A small sound classifier, trained from scratch.
Model: arch tdnn, depths [9], widths [256].
Rows from block 6 of a small sound classifier, named by matrix and row number. Each number is 128 + 24 x the weight over its row's rms, rounded and kept within 0 to 255. All counts start at 0. Numbers have three digits each. After the name is the row's rms in percent of the matrix's.
Before each channel's rows are labels from the 100 clips, of 14976, where the channel reaches its highest value: "strongest on" is what is common among them. Only what is clearly more common there than usual is listed. The data: synthetic speech, music and everyday sounds put through simulated rooms and audio effects. In brackets: how many of the 100.
# conv: width-5 conv (model.blocks.6.conv.weight, 256x256x5, each kernel summed), inputs 86-171

strongest on: dry (65)
conv.56 096:146126123093089110131132058132123134167106109158119169156120126145137111161063147129090100075096158099083118134140144177086106143126169135118146143115126109155157120133147125166113119116105097164145122114099109131138113096113160155132113122119096109081152149

strongest on: far (79); long reverberation (78); reverberation time: 1.2 to 2.4 s (62)
conv.44 109:091161151110156118141088080119121146107130133084128116148160089147148140099163137105131096115091091105161112179081182144117123103087118090110103104147138133104103112115142118107139096117089123107117131087113142131126116146156125148069129147167123140097124163

strongest on: far (81); everyday sound (53)
conv.163 100:137104153106155138186142155111104125136101126132143119089177092146098116133149127099113101173198150116163105132160154072136106099097133115157117194080145124111128148117138123127126092119125119062131126134114132094111136136136108170130141124135122153136126146

strongest on: dry (87); everyday sound (50)
conv.250 102:102111108099119101131137125104103113082128102157123137097106138123096111100082147109134107104120070163118147157146118168157130140200138107134137101115103126103127136176124127151132104085144132096189108118140145142099154144126125124126139111106160105131126108

strongest on: dropouts (61)
conv.153 113:175131099125102146139139142126092147192136139120125141138115154125145106101122137100119133136087119120118120129129085137120125129077123144131130135153115107118122103117074132115074087103134136148122103180097117143089139140117114104097120139110117140098170191

strongest on: long reverberation (80); far (78); reverberation time: 1.2 to 2.4 s (49)
conv.203 106:137137103113164127109151176126098126087121089139114113112128145124115148172110142136117127145160153162131122120117111135129131133126180123113117129153107110127106123167070149081130143119161146087101176142128135124113099183118079129097129145106145108141112177

strongest on: dry (59)
conv.27 096:112107123138166100095170095106117137120170127137143104165153122128143122141114143153138111128094131126121095114169151131123142133164131136079139099112139131115100193118142184126108116129115108143119125106110101097129138174123159183120125096165159137088112095

strongest on: long reverberation (81); reverberation time: 1.2 to 2.4 s (59)
conv.116 085:153108120146121125088165130089120145117142098110135125109151115153095156134147176157111139139081108126143126120067124060126133116114125157157139093112131122167161072094140074116125152139128132128079162102131135125125147094128125102122091108135097150158119155

strongest on: reverberation time: 1.2 to 2.4 s (59)
conv.97 105:141144077160098112079109134123126125103137159127118152141118131105134180136171144131172136167117100128102125130121113120067098126130118136125156133136144108079140114113142121090089124132097134148136145098140142095148130125143174136133119116124065126121098133

strongest on: far (75); number of effects: 3 or more (38); bit reduction (31)
conv.54 101:116113116092118158143107129104089145142124119097136136125118109129121099157093149087105147145132166135142138136129142126142165109150113159075143140079128123099133113102165119135101085124112137120111146131127127080137097107158096145135100155096145169159136117

strongest on: dry (62)
conv.81 099:107127143124089109126133146144122151140162163132141129122138059081125124155120116125134088133129125159094141140137119162157124101145142127108123100135102138096143125099158123127146131125121100116071088147066160150117098104129082130117109098117097121116169129

strongest on: band (84); far (65); telephone band (34)
conv.84 108:133127142093156167125127142116092101111151128124111093104132144115111133188133154120133123105109153134094107128114130154129129125105128148102096091133090152111127154126136180129126137122098106083143160123110167108169126131166117154096130141064153094120141096

strongest on: long reverberation (89); reverberation time: 1.2 to 2.4 s (70)
conv.87 087:155136086113123125154110154080115152109143092125111165114125130104142142121119133145105106168094084114136145109084153079142086125098098125141148120167151129137135128130137105093131127123120123052138140115119088143125125119122192135152103123150110109101128125

strongest on: number of effects: 3 or more (55); dropouts (38); echo (32)
conv.188 084:099163119150119103151146112098071129186128116113150157115111139096194152137108118128106144123140087137138114152116162136135099145151122093167117103092201138125105108135131111103101142131109114104120119133130103156117141172108116160137145130147138145107105132

strongest on: everyday sound (66); bit reduction (48)
conv.254 108:160112132144163127113088170147145062108147138154129088107160164166127142097165104118106140108112142123089116084109079060137113074124180163124143129118136143130110133146124100154150177093129129172122136178146162125080110137103156111108101124120135122088124121

strongest on: number of effects: 0 (66); dry (65); everyday sound (50)
conv.236 097:128109116118140128128138118172163150119133146137156093079160116096192132092121142111104137158101124154101086171136122126133141090172133114137111129102119179121141148112097109159109159087149110098146138164116101134128156120143140128126107113104157139113110130

strongest on: distance: near (89); short reverberation (82); reverberation time: 0.15 to 0.3 s (71)
conv.123 091:134099133133125156117116102144125166100129122123143116166130137101149130129113142166125167141137133181120140106130125108077140083138112130118094164094127097120088133138121121147117136107136122112141155144122116133134171121138087124111131133107107175129151104

strongest on: band (67)
conv.143 099:120115105125116142129098140124150129154160154148133132156092126123086136115154133087111123121166095180096093105100101133157093093101095097166092105144129095089158105156121163130097128130142116096097129121149086144118099128132105120118164134127113147107131115

strongest on: speech (65)
conv.1 115:134097126143109129096167168117120132142125128118118142116144125156121128093099135079119108140108115146109134115117108114118164130132120086142131153130135104133121118164090088113165118123133139142121190101112119128165100123118131159095110092097145115142091141

strongest on: dropouts (31); number of effects: 3 or more (31)
conv.139 107:168116104126084103116104125141155149123118097098145081114112150139136137079091149169106178121092123123143137159084165150113124099175117168137086117099100099161107071071140082119144124095127116109138118125117128148120150091121159160127124131124132120110121178

strongest on: speech (93); dry (47)
conv.144 108:112114094179130142095139144126136143119121113122121133092145158131164134082148141097129155084169156159133131103140136150122087124125160142124134154130147138131097158096111152123124175171130091151134116129106077118133154131125135125172109138135115110162139100

strongest on: dry (95)
conv.208 093:083117106145156103113122118153136165152123102149108088107147100121189108131100174051134112133127100148135120106117120154136160136153129077136106120126122164104111149133146128124117105142164139102133144126109158156099145136091128139108101129154129125142108129

strongest on: number of effects: 3 or more (45); dropouts (38)
conv.48 086:079158127128150162092121149115151132131125127114122147086103076152082140159117094172134145173108173095154100115161173097106154153109139123122144151098151160141104141113139154101112109116139096125126128149170162111113124130123150163129173119130133097089131112

strongest on: short reverberation (79); far (77); reverberation time: 0.15 to 0.3 s (41)
conv.146 117:158069084113115142112116092120100145125095127134157145145120125109143130131131124130112140099098126096106091132135118139136154106119139174123135123087138116044095143145159113112104116129094116085116174097155126115095087114170116121148137132165115080132100133

strongest on: far (85); long reverberation (84); everyday sound (51); reverberation time: 1.2 to 2.4 s (48)
conv.241 102:117078154129138155128152183125073080092164147143176091125135105158106139122106115111080118150134117118163070138117118113132122135155156115099157135116098089111130173109150135119105090160155106141146151140146143115109123175110160142103097130122138162161093100

strongest on: everyday sound (55)
conv.224 097:096145153138142084135125097140079092082124151121114135137150180179161151157117124110100123128134115138146162135116155118130040142140100107091130109138116109082112125143128110129116100102129170174147105153099136147160110102119156111136152064132136134109100127

strongest on: number of effects: 3 or more (46); distortion (33); echo (31); chorus (30)
conv.102 109:142087124123113127113117129135098133159126085135111126127145112121130090119116117116154155095117140119071122136159119156132116131144153122108124114093095126131121146122100123134119097118105115114125116122135099133111149163168117122159178125114103091131071114

strongest on: band (94); reversed (42); telephone band (38)
conv.233 112:161144109116131109097132150128064140170146168144127168093131126104126123117120142105145154109115118112125140154127127133113114138143135103156096173098156138130125159160151182118131106141107136118123095090102115049082148109090132121122132155133116135142119182

strongest on: number of effects: 0 (57); speech (53)
conv.192 098:128140139131147145158123126053109139093181096133106102114168153148128140137164160106133126150167152122147178089058114126107144098099140123122145102125138140154111145115120107100142100129149097135103126154116109108099119148115130104110093122113123110121093172

strongest on: dry (42)
conv.21 118:133114100120179090132103114151151126136119124122181093132130089146108125091105121130163092142142120095121079101126078135100097129110090142105150145151135107110106150141091116159107121133155123138099139100096121128092136104133146121129128131203148139137102112

strongest on: long reverberation (80); distance: near (78); reverberation time: 1.2 to 2.4 s (50)
conv.134 106:128130121064120127170112146095143115152120098131145176134110109130149119159103104148122116128110152121133123154129137137111123119166153075155163073105167115152129151143144118095095148146147097087098149139088133121104113108120135098134096130166126105102133131

strongest on: short reverberation (78); reverberation time: 0.15 to 0.3 s (53)
conv.202 097:123122092124143135135152126112146133145109122141117140155115124097114114118126148145143140146129148142085129157095157122109111120185137127139146146119119090147158131118162144116100115135096124147165095082182104115127189122113125124135155135123135144130144139

strongest on: band (52)
conv.62 101:116147156130089141099091092159156155170115148140113121111126100054126156132083106131138096123124131157117120129140129150089124157133113129138130087128143127100133115107093102110103106129111086127053122204120142135160104121134109143105121134126135131136132107

strongest on: far (72); everyday sound (51)
conv.29 105:127109136136123165111104127138115132126128119100197103131109082098180137121139136100114116071179133155107103151119117121100102093141105137113075098095102103101152148118140116121149130136106131126139149134120156124132083094152127108162135123167132095148117065

strongest on: number of effects: 0 (51)
conv.20 104:138120097131145119124128141077160159117113135146158124142115106162130154113136104126122190121175094169129087167107071128136157122124086120151133098149120128092151118121162115103137143152140125100123128097125117136145125103133137131086092120152140135113129121

strongest on: long reverberation (79); reverberation time: 1.2 to 2.4 s (56)
conv.176 093:129138138143141124113134175068082127152137111116171058075152144108126149137172169159119129157098172126116137131114133120141135099125106122100109081111156131108100091189153108112113128115157111082139144112101125123108127148144129145098110162079152164131113113

strongest on: band (71); dry (52)
conv.88 101:098127111113119141103111105084154125135135128174162134166106170149118109120140171077153119103125156134132123062104116151115144143179136133129095096102138095156131108124124166148134116145117163100168155118146077133105114165103110128126120148099126119128155137

strongest on: number of effects: 0 (75); dry (42)
conv.141 074:110168141084112077113127154114145113082136155154140109161126149124155122102096160110137145102157111125125134158142102144139152091119118143090124080095124096152147118161100124116136130114103145119122164081142148163068150147138126113141079125129133123134102115

strongest on: long reverberation (68); reverberation time: 1.2 to 2.4 s (40)
conv.47 080:118149118118131118129125127051103135103149159156131111087127131121156166137090134125125125144095118116157089122114135114138147098135107101136124064144109116099161127166166087116105083127141130094101157141156134133106120147145160141098096113107132128109071141

strongest on: speech (52); number of effects: 0 (52)
conv.152 102:094118130163099126142146147137136125112143094122164147118122169101095140121101167143122150141097135140137177092107127101134131103070126082147171110179134126121119167080138124085110145123156118159138136062165112147130164117159163124152109121167111157155098138

strongest on: band (94); reversed (64)
conv.111 103:123138128123128129122082116124167134175126081141151184137120138101091104144162117107145140118122126102107097127122140158119095118137128147057123133114076146133118101126145139135133127113101103124156141107150127116149141141150146107078100103142106107155094142

strongest on: dry (59)
conv.41 107:093090107112136110084109093152194119160152143111138116136099104159158135103130137124160122127161130139127138132100142153110165089084140105139128068122153154088113191117109135116115122148144121167138107134149148120096098119093124078127156116144114118144130123

strongest on: number of effects: 0 (73); dry (44)
conv.55 090:119117159142136097103071163093138113126152181126157124130121102131153148117134135087168160165130131121106132119135138139126179115122124102095125154116168135078148114146095129124148089135126136091093152087149134127111106149095130120168112153122138133117121113

strongest on: far (65); reverberation time: 0.3 to 0.6 s (45); number of effects: 3 or more (33); dropouts (30)
conv.105 099:120101159094078130117136117132101103123100121138106088094145074118132099141104086162129095090151131130111098154131153120181139110142130157123123136152074165145146126132155112122129150136096146143127107143111153078112097148150087141128158159135128139106126134

strongest on: far (67); number of effects: 0 (63); band (54); reverberation time: 0.15 to 0.3 s (49)
conv.42 099:141115121153110165175134093086113140119144124166089149145178115131114168083155117105139114187144154191143062122130169141104106161133144141125113160138161169142120119102174109146119187143136124177142141125170093087133112118097145145146120107169148115137120183

strongest on: short reverberation (70); reverberation time: 0.15 to 0.3 s (56)
conv.60 114:125059126114103144121122127122153138143134101108150148123141141141146125129122154138114122135156122103102131096140131131110123162134098161077154140158120118130180103133132119108135139099171092149121125127104104099143144119136147127095117056128101136084135127

strongest on: distance: near (70); telephone band (37); number of effects: 3 or more (34); dropouts (30)
conv.10 075:078132129130117107132124167135107130115126097133137098121146104087127114144145137158104121159131120129123112100148108114119099105159163132118117157135144150112100107140128125152116118122124112115096140083170083094122140129088106126095138103089088129122133157

strongest on: long reverberation (70); distance: near (65); everyday sound (50)
conv.147 098:156131136150166157152154131115093094091093109115129153155127138124100157125135129095133126129108122154101136116132123126101126156117135103094164149147159126108132126134120132149074131145135129161149158089152075153127095104113112124084133111085123135128112114